A small class-conditioned image diffusion model, trained from scratch.
Model: 7.59M parameters, 32-pixel images, arch dit, norm rmsnorm, activation swiglu, moe expert_choice, num experts 8, patch size [4, 4], layers 8, width 256.
Training: soap at rate 0.002, 6900 steps, batches of 256.
Data: trained on abstract colour fields from 500 small random pattern networks, 203450 training examples, 8.7 epochs.
Rows from block 3 of a small class-conditioned image diffusion model, named by matrix and row number. Rows with one number within an expert belong to one neuron, the router's apart. Each number is 500 + 50 x the weight over its row's rms, rounded and kept within 0 to 999. All counts start at 0. Numbers have three digits each.
Before each expert's rows are labels from the 100 images, of 14848 (inputs lightly noised), where the router gives the expert most weight on average: "top examples" is what is common among them. Only what is clearly more common there than usual is listed. The data: abstract colour fields from 500 small random pattern networks.
# router: router (model.blocks.3.mlp.router.weight, 8x256, trained with AdamW), inputs 0-127
# gate: expert gate (model.blocks.3.mlp.gate, 8x64x256), inputs 0-127
# up: expert up (model.blocks.3.mlp.up, 8x64x256), inputs 0-127
# down: expert down (model.blocks.3.mlp.down, 8x256x64, transposed), outputs 0-127

# expert 2
top examples: smooth; bright
router.2:455420422638491516506512491535539578504454487506535530498560552512495489452542595470520475531510477510467506548475455451522511501504460537449496455571496492443458480475553513487526587536490540488604509528632412481527470472557409496403481451502448543497527422415466481496497465474533491452431475478534543513495490489583504523474467408568521516486466437519486476596451425480460379482449
gate.0:460500527568501469535595502505489508411499458452461421492512483500506478490622490497662501440479507523628571299504551582512496511399495480489493576526552501452530360486510500471499483457500502520428478443454498502489502462508661530527482501513493484432452548421521496496507492479685496413499554506504522353504559474500499490422531500531488471500326507500562447506491509495524503498492
up.0:517486459456543496487507407507501501472410501549492528495504667524487502542490489496497494439500510550495410639501648489485497500515498503501500517522492505503503498500490480470455515549496453515561495596517499501482512490503509516445499514500491496478435737500492610504502500499316525507483508478497501472509510533518499489463536495535484576499502517505390485532518395491508493501467
down.0:505494471501501498503534499492500570501538490496499506457514487495501489517495496508506442485485605517508549505483506433827514485497509500493501457463496539503497550499380476495559485502438488500487465500338502500493530501391507463500503495499507499408514496325493491505505468506497496502489538549479480500369535489481500469448535495529498506488506519508508493641512505552467499496503
gate.1:494500530491500520484477521499507543410717543484513499648503486504699442492511504531502484501524501541627527504499506500381509513480512503493541553509501500541480501501505501492445488500479500505481498523309493462444491488501465528500501511427489459500505500532491462491432425573500501475520495494587496490526460464549501448499502474500600471491559494606530498480496513573518634509495
up.1:462298505498505497478479501498506536484541505487502509777518454511634496469504510527504494500522496489681500529526502494452495510496499503493519527574553535533474501518500498492482449498498500512468499518456518485370462493507462547486502502492482459506504537504482502500482413569503510458502499499543499501535434489507520411497518483495607478440530500584680494474496515550516595507491
down.1:586358506505494533515498490526504505494413484495498506504582496501483504521508508494535475499506594490496494495501501531486542500475438504524500490495487502492529501476504445476513477502502464504519510520447491495504496504497500419546452498485502518454430503702456479524506493493500497499531496496482513518504495490485495368500507483589509453555529507501721500510560481472501500443500
gate.2:488489497501512449495499464486501478487546428509501613499479479542481510500450354493536515500513418493466521506501495502501522499493504494498380499457508540499527499473418505498440548535496531503501499413489500500552563504444504482542493564500477499502499459485493499449483488501446525502514468460567504676494531511511504539496541484506510506502505500525553505452500500435490493457529
up.2:500480500360501489502500485513457504501485494471540524463501425503507473536500444497410452507492500504580491496508502498550503497544494519505481498498492500554474673508500560505485441498511498506528501483518478499498464504481507494678498506493578502534412476290469504533500506495492472496504502480490501514512502494530491502541464500496500499464636500501490507440527505498698508469399
down.2:528477498492503514414430533502474525489499502484513537492502502540494353500507392482453520510498467497504439501505415504504470526467500459503505470506531482516486493522532495501499500627475477506427501498571468500500504500513504542500494498395500561502516504500478497495477500507481505540417508504413501508512367499421510501497585500432504494495516537422498483496544485530510495463502
gate.3:502502473501454541499500499523482549555392513521483451467521407500502390519482467485500484526513485592499539504493510474363459501485503537476377340643510781543496500471463503487510490493498510509471536487486522497504466352473433615498492500499554499524416503508500441508492500496575502500513500499489518476495484565495496490479439484475499423503407495477534506503525532464563456506520
up.3:501495512499498500503499501498488478500501469520485418410503514532491501652503488500500499503486535525501460532500500504573500499637477501498497426593496500700495550439459505500512487497499501470500501414487500492501659396501494503580488447502457506500494603438518448499484460497495497488528497374499501517487501497501502499484493511508505492484491501522509473508521498495528500493499
down.3:493500505503726411495512508544481499486542559513590500470500523503511472500494515523655454478496469492536392525541463495638474475502498426499521506496500501513574452498492542496502566527500501499468501494500457500497503480536494441542443470560533500513500501584491382495502503604504500513409497508500428507511494586529550505463486518623484498517548498503478491497491493712521504496607
gate.4:505426552494499481495540498509529495506499501504500610491537464481455500532494442514499476449504724496495502498502486499551500516500493477494377502501493504743500558500540519499533505501501481518504510498501504507494449498512503505546508537558491465463494489532475573548513490501459493628503498749519526501510513499501498461492508526459518493487515514493497500392514529500507511525508
up.4:499573500505503503511493503502480576496507535501500208506496406498536463494499496454381522567510462501513479500527505499500500485486500483500513500475480481339501493503481496501496494493483470482500417460546500491503506539491508508488476501478539518581512490510520364398495551496490548499498502493493459510499487507550501477499435484557430479519472498324496501505502501479483446481471
down.4:619484589487606522511505502543516349444377500504490507495503626469531503496510501499506493504515612476501491464471492505588501503494525479478500490469484503492461471466503511440497505499526453627361510499486508503494500464500493510495508543493485521507482502435533404466382561560487474311474524377500659531482611477465500420477514521584505490358510515507499502482499506498501516437523
gate.5:509473502296500497499492502499496504500502437500379509473524500614497403481482509488485509499502502504497534494498527478501503473499468514500499505492468495220511504500519514510489508500499498596502475366520503523508514430493497577483499497524496500439487545410500473544447498500450361504479470517484447498494496537496535500440405503502500491500499500510523444417452527413622493496503
up.5:508467517323498502498499501504500501503463453491436515494512501724499467490492503483506523493503506501498557471500533483501504472500486506500501508498448494377505503503499506493497525504500492659502490302526501539516548489478345531465509499508500498431485559306495498544473504500426375501470458507489398498484503503513500499468434521504504496522491498533518499453425509472658491497500
down.5:506466497505497490500512526500497508491631503509523397474504496497503433497479498476385497378497503338578580514476500523485489521500510485485502505512500501428500476502517501497441716513497500592513505497500267497501506505507501506499501503508498497496595555490375497701500374476593490469504544519499500499557474500502501504500488485471496495501499518643496458498506420693493532498497

# expert 6
top examples: fine detail
router.6:632479516498505473472515532539481451564529482539487491540510517395525502478525348470527494540489487549507493487511463501539415515506486505575499476421524343574539513479601491455595512466499486534422481532392494473490517473393494447543525541445570387521471549533558492562503474464437536565539501447463524541468585406542496429470425569505560480499543468555540641446545509563495512576520
gate.0:503499614463415494439500431514501506493500498523500490500497502505505601509500504474484502500550498522501397501554501450475518504489455507500499500499500500503503504564505486500467503610508470501452496555723447500507631498505500503511499507370518500505487505501612505503496510500512492509505506517509471560512461563494506506541500499387432495499493379500500511505515498472499504383500
up.0:500510525348467469491476385531501510495498338497520497573431500508500516559500501397495506498542499499496440497618500481473503499482480512481505438499493495505538512540503495504486551596501399505464418502555499500529529482504500507502497498503499498587494505500514504482488498498505501521530514504628444499499477509417500474561500500479439474507439438502497585503528500483491501492481
down.0:559502466499492516480499502494483491535480486520496487518501379517537534505524553504476502487486495427494755530502469484483413507483641498500535492487388580561446501535505492496512514559506500501500399500536466534461439485500509578507511502488464508538499493482497500508495505494484497483501496500498469480519468501500501457506517492424433499499500549509479611492500568653508519506536
gate.1:407497531497505501489482542495495501280545489492521503484494511520502625522486552489504496497502479501494480488417491551413498498498476489502491511462512504581501507500501495506505485495500403496492499505500503562571426565546576501669496490492505500513498527501464524631453481509505505598481430461498428489498601622516497503530495506585381496499481500535428486555500494432549530472502
up.1:507500499498503497501510500515498500515494503503498439485505507505492501495495508498496501510500532522523623500516473509686510437500499499501501475502492469505493693500503468503488502506514500489500501504508499499439512509462513501500505523519497554511711499569500498394583500489501460505517665501504499566499475501519497505515501495479502508502828502500547510503479509516498503494500
down.1:499498494554499502542514474555340364514491497511467519524459537491496500503477496503265583484497646457501494419501508499505502502461498457501537491492528515521503588553507521618480500546510499499488500499500500506510501508501502500499499498546502499439361530504514505514497515475520542505472497503499398509498462503428513503518540496488512473483386491496504500432491498489497501514618
gate.2:484502629473506566510443502615503514511474501503520460564493517489496497500578538489501490518500419473460487494474499499465500479539503502502443505501598513523500443572504493501490500514566444559470491497492489497542495413559483579499523632500524501510504499387529506433549505499537382503465458497500418500506439485523470505500492530488509499500606500496485618487504502512502494414505
up.2:500492492584500503491502504498661520498613484499512562493503477516502495491496416666501504502498523502500520488460504499502495509496501447507500486500423438495500553483501500492513478500501496499504502501512508503481500521493500321498512491503449499483500490503446500475512485499482501494501703498500507550572723475494498380503575497521495505508371500502515364500491349388499500507499
down.2:517489515538500481499506534397505510510515644508506504496501417499501490502485537501480618503486504515512501555526406261504499496376500544506493500516454482499520537493569499497496485450515503543483534502500501493543486503499487494406510510420514515503504501500500509653470502499298468497532482495481554524497524485490498505493533559505500430493574548495580531496487511566477495499350
gate.3:493514508500500497364441502501499475497499437499503490616505486500505470505487538440493554502447499559476500500539505525502474494497500499487500452444492492532501499542503502504459495543494383585400497537473502501505511497571502484609501493379515482504527502469629495502499497386500521493530424522508500483507521500408510372501500500504505500519486435525523503487496467504534492506498
up.3:500515493579616499453471500527536373499529500499514404501510380503550508487511509502740489514500500606504510549500534495507563493576509491491442493529499502478503568800328483488457474496497474464422497500503506484501492353452486509507506500500483498496495498518508550498501479499502490501488475495505378495563498502570513450504499535493496495419485430493458477481582499490552486496473
down.3:538502512541500494509484499470499504500500414497493498440481424493502490519509501506493500521505496532500498493511435500518534505496498456490504499535498499579499631829492495498596504407535504454505493503490501500493507673501521515495505516503506509500499502497499479502498389498618531500473502486525536499639500475476492458515523490507495495570520511517500520534492511384431523512492
gate.4:549390501431498508510496510507515742323502408496497499493508509617505498498491505305497546500497488501480503500500491715508405501498571505532511492509479509504492508463501499488421514514535493503507497438497412496496483549504499503500497501498518497555502460493497502437514487503502502512504466430497514532505492471499496503474493538491482520502426468500507536497500514530548547511533
up.4:452552484557506497498505488497493458584496589501503490509488484428502592501462494517590484516512499500500493567505498483501650499499397502489468510529501479547500497899499500500458491503362502503483491599628512486502531478440500513496507488502497496476500513496500498558495502478491491498431511645517457476513502559494500499531507479476502501508510531494502459504513497490477449498323
down.4:311561499586501497500466510345574544503483587508449475505527398479498611511493433491476487495501509493469497493482491500488496636426498501415507500494497586496495503741512492331463550486530502502501453504510497504499499493429491514564500513506496604501500471526489478503531500512506472499531502517483499491497522494514482481512501494500634468491500509499493454497620504507587497502500
gate.5:500500499482530497503500415474544699498497500501543500499500498499494501502501501433515493539502507506732492639348463496505524522511500502374473508498495499500501511583500457500496615561499501436500454502499501448421498490546501500498500501499505536494501573515509503504547511495496455506509498558503500500505542548542503497611504452499520505498484464504526569394501512501502499499494
up.5:497507502495490500495488498464505497499477500501492501464481494492499604499567500497500500501499505502497487499418494503464573501512423284500497505501620476501502519499485494500496499521534493505501501499539495497395578498517506506522498520500501510488494485578501596524470500472498461500513636508439465540502513531644531505491501501502514513500503427526515499442499497501501500500495
down.5:503498484529508493504503499499498499500503452506517522498564502515512500500499490507487498492498491522708498539505387498486509495493500469503502508500465522506494513507501500507501513500491519530459491500508496526429499475488495523494507504492497511484500490493501496511508502444503498501500418474481509499497495501491350500500508502508499505525500511504741497500497500492502509494500

# expert 7
top examples: dark; smooth
router.7:454584477453489523525525424487575567534406553557484495470474575567454473534526629561438530378497524448453441473546580472501478417538526472466481579476488583496390535447396459446426497576494570500505489492561494484489502495536605519501461441619527543519486518473429451460524517553522487545511506418572429459502436537495586574497486473454474499556494564383526477522507494471539496460537
gate.0:405529494500533500499498503555598520496593497512533326486500487507506556498510593456500499502497412498500496559399500492265490518444500431492440483398489488561499506397504456515518501485504487520501511496516525501500446485516486489515472477500493506503549625500470539491495647500483506487507427498524540505504499485514503490502489413515524478499479507581482502474427528544456504623541
up.0:565497496506486486501512500483488463496404500477480524498500501508494500506498357547485503501502513535513479426506502500539512496533543535547506506493501500492499460620465553494494482533500528505500499488497480504509502501466509501451535519497516497492438497494503421499504500500509498528469501492476457497499493502475498504498491654473466516542533441427501502529542486476697462319507
down.0:478506500496500501525507501551490511499348501489491506500489452475524475499508759511503499507437471501494422497395505492728498489538501697456504473503508507488421486507523499549499496507502611510506542499442509508431500508501559544577543555502496512483507497523524513487511499582501434503504523445493507480502519515497517497498501493552511499510533503609483477293487500594439501525496
gate.1:496476489465503566498541501477640511500614498522493515404481495503589545514498501499554553489568507594439495499508452476501460506491499509551512502303545623490480409493501507601505502507523516517500469465498500546496500496498486546444498477504536509605491477480532496500506514492494495499418474499307383522501510497519500496552423499560494439546471483534492555493500467496461499549544
up.1:531512503476499494497512486491474386479455506524499474503501504633501451436434496471501494511517589485504444489487555503510495496500476496507509497593421506481486503552513577467555471418442483428506468372492504436448479633530501497507357513500480509476597500515494422500501478495441507499481527478467508433527553339497508514502521528502523527468501514495510442538500453391495497499497
down.1:595542499616502500499457509564499410425497501511486479480598502430501494502516502495500499541500499377482524507508509502498470498500533455501510500567493445394456479490499489556479503496505499502506473493500483493352507509503506518502498494670431510500509502512502493500522503473496499489504496551441500502469509492533571610463501422498501508501499522506495492500550644546509470563499
gate.2:512501453518567531614418504500495488500560500498509472523566570500459466502411502475355516508547412479503462556549528507476494476560500506423501411488504516500500555508509488500427507491501510514501484493425496484502514428497539530489500492526511496492466500506510545674568520493482501513536506546443505509538478492416569501501435501523488499543499250532509516536499491490493500566524
up.2:448501489501498542493507504503500499505516494489495637497381501700487459495500504509501490489507542502453498500488502524452506505499541506500481518513500501453505496441505494500488488508505568500514469485618498466476503491405501473502497504518503503538272356495502507498499497497498500484484511494491500500466496555445499459516503482500474500496369479711499528501508507494501505498488
down.2:481538500485490515498501500563502486524448523588501582500500512515507521500500491500493506471491385475463485500628489472501501461500504482495488496461484496437509396504455427567501542494477511474498500481490495537505535500501522464505516502648499503499320500557499500496463468410492510501471496549500500514493505654532477451537467473490514424503505424503508448482500507574659494494509
gate.3:499492499499499507484607500438461499557499516498503500484500536499495428546585499556375499557502580460511497544489499447367485489491501542553511499429482501563498540500498500504496523474496498495507575507498537500507497539499503510467505544488499501463518501496488485501479497499496496481514413292501543538507470485507502510485501518467566508462481565499476502487532498594578517496470
up.3:501544509529505499525490500567662557495509415501500494501483403502507621498501540454856441457500444566622516469508494510499490383499525429494458500611490501498485474499461492382519437542501500487478415504502496500538498373496460486558502413499491510507496497549500501388472491491563520530527505627507512502495499553499514492543498501504458498518506422487540505519500528497446505499563
down.3:635496520500518564502512507524501489461506500500523498560486474614500476400497481495470462522501387505546564512448469511600500516463504513423459529562497502385476500503500507676507485502496474522471505488448500497513540491490432502486447499544500505503497500643393525548491496483501495487474500486548487440498527484514500491501496514497472510408463470494517501425505500523513507522494
gate.4:523474405436511498504529478405500490450463419498494523549476501552511473500442408514552494489527477503355493489500500506495510498500500511518544542501503711516502635495501494612493513508477479563451499497467532502500511685504475441526512495494471487522502501343587505497617525499502525500499502462504512498458480498506497513502509504634505497481406566576489497499677514499512499498562
up.4:503420517529509501479510503504480503521516639518496494498496468481480460490574539490496509501495498499514494500497501530499495500504490491498496493505499501499505429479491510301501497503500539505524504499500501494497497270500519500135495507496507519509497506517468484504490485495499476499417519527501504512496505510509500501499487496483401504492592499524479503505448500500464515484331
down.4:503552500483498500468571591392481524469552499558499500498508508492425487502525500509500482437505501535500512502512486469603508494485490488497501492466493499484502491500502478682530484519509475532507520506476499497502528503514550459494508494489492478501495499477416659248498507530509553519461475471494493485505494494604499505497498307477534497485281458531502510426479500500488501492512
gate.5:502609496506497568517501507442479500486345503361516498524512402490489499537475478486602540491566492500518507493495449500501505481513495508500540498516514507493503489486509557493500496500489506522500485562500532498500532497499666511490531567479556504523499520488521518497498499482465481466486466506522497502490497445478500497491502482487669501500448500387225456568421451497476442546489
up.5:501700504494497458477500474493525450501382505442501459499493332492499499504499506536581542499505501608576500435499489501500534498496713529532543540506500490501460545526485507499494500485500500503503490519480490474576471476490517501463561511475516502561494509565499483496500542486414503511281462501494477512492563492353492490502492481456633485487431474288480428680466450505502464634498
down.5:501736516501412476509495532495478579499552509532498498501507473466479526494529496460256460496505520512501470500575464506515506502638483499470503490497461535493517532560501509487579499500498498443495502496487506499489543493469577549466553500586503500528501538496491493506421492460508502501739497555549512530501489500636520511533475478398519493523501590490390525499502460500498500648512

# expert 0
top examples: smooth; mostly blue; mostly green; bright
router.0:473523422539474560548571456516484560523465538513506496437516502541465484459476566452484566542477567537462500508478429470540502545504561519471493513540478537480463529499548471539465589542583496534569478527562495469591441559574468473377468510599542607536426475566552532461478551494558513500428523462485433410582555513432485553529548399524542483522455445335437466600456482423498502544565
gate.0:484551501527499499465502475459482503498499497502504500486516502532510562497495426538499501502498483553451515519478503499425500501489508599518539473499411496481486302470508500494502512500515558503491513516495499495499499525535682504503503493619498517501481529498488496561493502471466466501534455479500308504448497502498499508500501468500481500519447508780488503501497496496522508500492
up.0:500559501489492502512499525528504501502474533487500500526454497489492406510500581484496509499499501441512499433508524510565500482495499445495487510499504500501501531489490500546500540500492482499482488496471502502504502488485441497499499511489499492500506502493451471405514498509502507498498504504458527438546501496500500501510503500508499500487500500500529484500502646602493489476505
down.0:518497485494452493600502501502776500501488547528484498511508498496501550509491575501500495494492555500501509503536507503489531524528533506495675472450479479486507870576491467485494511498556556501497511499505461497521500440505503501516514501506501565500485495360465498478496501445500500499571517514491634357498520511530504547500497488482561592485504495381501502508491452618507503509457
gate.1:499574490576511500502508510488479504471567495523507501493498450478499515467505448500416494548535481505514513490504527499499534495490421512540492499446475500570524493473513509498503493475458501496499569467499553499598498535527475496508404490503515500514515514503497517468496493501493493500496499375490498473503506493474502500494416491609445497498494592641503606561500491485527505476497
up.1:501488489501512500511500498481488494495517503503315499496612436484500472484503497487487499577508522500505643425540480500507511450564478504500500500497500473498472503580448523507516499485486490499494515500481500503498523500501560571503495502550500500494501358495500501546500463644506613500496482498500430510497499507470528463499493498508475519504498518496496500498503496499505494289498
down.1:499500346514427492507467526447492491503496502496499494500509712522501506500497502499483401516505499501482560492626574496511498499502497449486500500514478492500515508521470526457456506435561500495542492500501501500501566494500485497345492491614501512500498579479502503483452493501517500495508668355504497526501505451483426503501554450501654512499468513501497424598499508491486505497508
gate.2:500438512529295501492500487744499515488616536509507503560508494492481500493511524512497487509502526509503533489481508506517501500498500698497469501562500489529676506514517481500499517457520507495517525683536516513502520502428618512497501521462503509505474499500536369498503556482490501515491501503673458475492402498498536502498561469492500500494505547519500392500473518613522485644500
up.2:504487494652500533501517512689470503498605514454498500491494483497500435516545485517483500498498587498506595502480495487505500510501502501505472496147500421483603562586505532594450513522500500533503488530479511545505594681478501500495498462520504522475559487500503530433517494506500508588483494455631503512521481499505500500292494492526508526494552510503547484501500601469498482504501
down.2:497506530495501502513477503516500462499492500507508602466501468476550517504537523502550420489501504433505469516498523527499500494500504461524503480628432457546501503503504410584460506498500519512516508501522486468503477483500352500381505505512503439476542494492507618501506519494499452502500489493503506516492500536480447622503386500496500503484502461197490533500500500523493500500485
gate.3:475505498506529479499458375499502498498510499500499499477510423497517503500501505485536449506502500516544506508499405470482497504500507508521486476499544242501473517520531499474482513558501551460499584520513445498498521474516497491500502475504491501499497500619616507540476513549467500501524451504517566513481496444476496476500426495498496494528491505560485519491497456505436508510367
up.3:473514498476500495501494397501535495497503510503499500462500442477507500514518477487513473498502500501502505501497407495500500504516500592511477472501521351516492520510508499500444503615501540500500548514521402502540503499496500420507499479525500513500502501607557503525481530502495503470508477501523531501401450348484501500498472478498528493509499501595499500499488500505487515508405
down.3:502479501480531492498500442531581498464500500500500443576503512572502495500502456528506484500488491504533500502500554497485568496499500507502504500541486499531501472501501509501448559484489469508501503505448500498500497502501497501489499504280444413497499500408503512521498639497500519490493477499499502506496499497499494440501498616500510465485507504521497474500500496512500499500499
gate.4:483482503495500525593513488502532497502495502500470546499496496496432512448486311468509503500516509541495428490509490475500459577507489504489683521484428493503586493525485497493485587498495498468500464499603503514501532565523475474687505527507484501433487497497498518503579505506463512501480500542611529500499530484506505443490473495508498498493530498722479622591494490480733541498533
up.4:500268500562515577500492686514456552555567496498500497500504497499568500505490538580329539493486499476474509515502494500492565501386514500500477496464494560501491501492517498516507461500530541497495505485461493355519488496500426501492501504497505501498555507595452504505497498598496381545500509472494500500506492545500496497506458447383502502408499513505504547500506656511498502501499
down.4:554488498447497520499500515500548499500559456489500497503502519418499476497501519483464507511495497518509547470738498496494493500495563494501502500481509491504471490548479500511376594585563499525502501500492500476500492502500499548546485507502505497547495503556490553499500501507500498481440484511518614516497449498499503595502505389509698559458498560497554525510550342507503501523499
gate.5:518501501421540529501494507491496500513535476503492442496521354526498523513500646512538533492509464648505500502493504516443511500424464496494500500521510603481553538363539498507505500507499504480500518500570473487508507502511375498519503502488466493494497496511500527502501500478483505490500497718540481504499476500540500490491506469479493502498485521550532501491470520501499658490516
up.5:505491499491501501500499506534501502550475499500487290580520997485450452497470507823503493496511584497497498500480507501568499487489525531499519481505488581560499508545501501503493488503496500486500488502487501500500505505519530453472500499497501499357486500485421540480515500507482343502433505516518543522500502494505475500560500499502496501502398504493503498502494523500496376494506
down.5:501503498502503459291499664501501500510502508519513432488499576546527491495502476498500470541517499502500493482566497670501508429485444500422509557601500500523487500374526493539387478517527551514498505497498454498515509441500496510484499505365493721485634503475508450516496488500494473505401465484508406493492497508470500501478451524504504414496537498344556502585483505493527499526535

# expert 1
top examples: fine detail
router.1:547459528486502455526476508470488415544478454494511457548603537426542495490596448476508499497501510520491497479521511580449479436447504353517402533442469454552570579468495548413526483497514510528544471521428480500470598482466470439577514467467518490547376574409548498498479499475523541615493448452498567503447579509540483505495461550503486544497502452599571636500616504522495493464504
gate.0:499504383473496503501598493632515499493524633557525539489501404499516431509500484499453503531493527454518507500500511375697533519499569490502500500501662558427500508526503422466455450501561504401474501453501493501500500485519499508577486505419515479528498621503505622566546504471503501543460500521493541507508500558493545532484493551499486508503526498501418498501505539527449522502660
up.0:500532566619517498499427554467493496550472346461449470495501548493483502500501499496551499504524575724492519444509498587422451413499485658499492498506494500491484500496497572510522593499506501493539495496500511509607500500498503475504516501583501524438463309408526372497489493533552485501506500499503495495498502357500464502500475454516507483502494500505687482492443514485511486497462
down.0:455553503504589473560448518481501510499508495549484496427505567491495654500502300500516713535504494497419597476499502529156496502500437485426490490431689499462501490497509487479499501497504500517492508535505500495475500493486502513463504495500518427501536510514510492499514482507500485502455502527518502500496501500493505507465538604505512500508628536499402503508500487534431500518612
gate.1:499495508565449519332533548503499498514503504498430775511501499487499479500589507503498494492523505497438500523509495539518465496494500646522501508529498481495500418500498530543502500495530504495489500442627501523472434568505501495500502510608502498589513469464490337494495494460301532513509482296508441508526495557499492510501494503501347529516487722503532473517491502504530500403499
up.1:395524489474501494574500449344499465494312499532490268435489479615500540488452520501560479583448500498523498498556506396502545506526434469469502499405502508500497521528481467495506528551491500485502490504501499501501506527367493543563500604414487500465466490521510506473470502526681453498441516626499500515499500501503502495522498500505506549500516515502422284416500584517506535521506
down.1:540423472396522555497506500489494481507518508471502369530500538474486527506500576467491511476500498503620502487367521390525513500486491466499497442492500670459484506517498496511502502514499474507575499498469491489498421506501498599514577472480501533497671490498503531494492501596504495519511500474366501499501499461503558495496567579500495494500493600519424501491496500492381499490383
gate.2:503494499509498500439577505449574498528470501506489493495470429498492505500501497506500432472503517516497539509512501497507497502530481505531500498488496514499533502534472511465506633461455443499489505500603489494317500591501497501558485492507513471500556498515505500514493504500359499515493516496544469506535545498571505478502591508476507510459538582529500474475442511522488500500491
up.2:476501501502606574510499492500494500500539511508508588489510503500495487502508497452510499545504418511501483524504501490515485496491495489417530507516500499501497372274452499496491484501512506505519451477555507500505500447495508501500501533510492551688182494460495474502482500486501584499500501490499522502485455527526497501499502498505515500505408499507528523498499493497499502494494
down.2:519500504432487503498461423502575496503473495502477499467510387446471500537512462433500505442525618514494487499494524494535543505512568508502500497422338491479493504497503481497447542496510492506492500499500489503528498546422579501522498635492499443503628454447500508500503494494485536500501514512499517511471498537645505468522628467586496493500470702497511494502531509500501503622506
gate.3:426457453472501446496483501500500508502502353500487500495500500527508498539493402507472483501500505653427502502497481548457506487502491464522510503506386487546505499512651492503502499512494541501512486404500516499503530510513499461491498500417502520570489497498485501770500490523524524450497446412557490491512581456444509414510502497489516539503366506674501492497497505509493504511365
up.3:499499496493499500475491488501512465502422491484493571535512504497499496515497471500500487544456501693476533566487508491503511531514495425498502497501503435540490504561500462502493418488498553500505501573736502496503523503507495507495482506489487491614374444539498516687498513485519529493464505500500518500593501474450487443493501497484464493474497496503501496504504495499386501500509
down.3:490488503553497458471497256496495712511480549488499499477519419490497510499505467495513405500515490494447501518495495501477481501488502468500493505516465489494510504476509489425498508423410500514517502499560499500502494510478502557538503535503500492476500465500479487494476484492517498499499496499487489500558539500499500493500502459505421532498484497500500530503497527505634499503510
gate.4:512548491516487499499487512510536510500409539501512514502502803463491420500423389495507494490529497515489500492515290500486493500476542499483499505500499603499505496498506287492634431509501538485501562496484512502487606287556495499488503486483499498508500506484502480522479495499517501358640512492564514500527501395555427499502516499489516417565461486500496502503510441468495526528508
up.4:499489502499491490527497490501499506499526415500513505497486506540513492502496501499494499504497650501423500500463522621488516507361494508479495546503490450652506507475473697622503453500501500492498454499484502511503526492458748496525504500498499499560499507504508427489509501432499457485514484588496492500500502486475501499500453525500507500511709533622511458433501505498606490501503
down.4:499502531495490536510500404448420497500499483500496452574478461498475518503513569558510500472498491500528532500306499497496504493493498499471499492577479630549468508514496450493585501472491466501496508465496572484504396493557516518474511506476501510502481499514528524520568499505487626499600381487512496491514542516393541500501499604546500492500503443503498421496578510501504501497518
gate.5:487507507498451590498363496504487503503607486497504506433485464547513499481487498489557501425460544395356543493490501468385565497581581378508505509482571502507502507526500491491487538500487502525471503505480529500483504455501498506612480417468485499499522498389494500612399507470501504596499491559486502439514508508518499500501500545505571479462499430502502502498523501537503572516501
up.5:521503605504498499496492503535548507525485369495464474489494497513474498489474499492503490501481705762515567430525499608517498492503487497508508491554275500497503557415485504534504476564505495610503466504498497498429500493506499552517502423549500500507505468501605458477496518502499436565501511595485478329498414521493491510478486508500499500496608497511671504507551453500491494502476
down.5:501499499526503503503553500631432484502509499503498501502367502526481498501488495505466499401499562554474440389376510512496503500502637422481518486501667516504499514385568518635470504537498497500438493551535515502498494533507500579501495496505489508495481734510523512506498497419506500580510502496504419498492490495509504500508508491491500499494469500502556500483512500434515502520563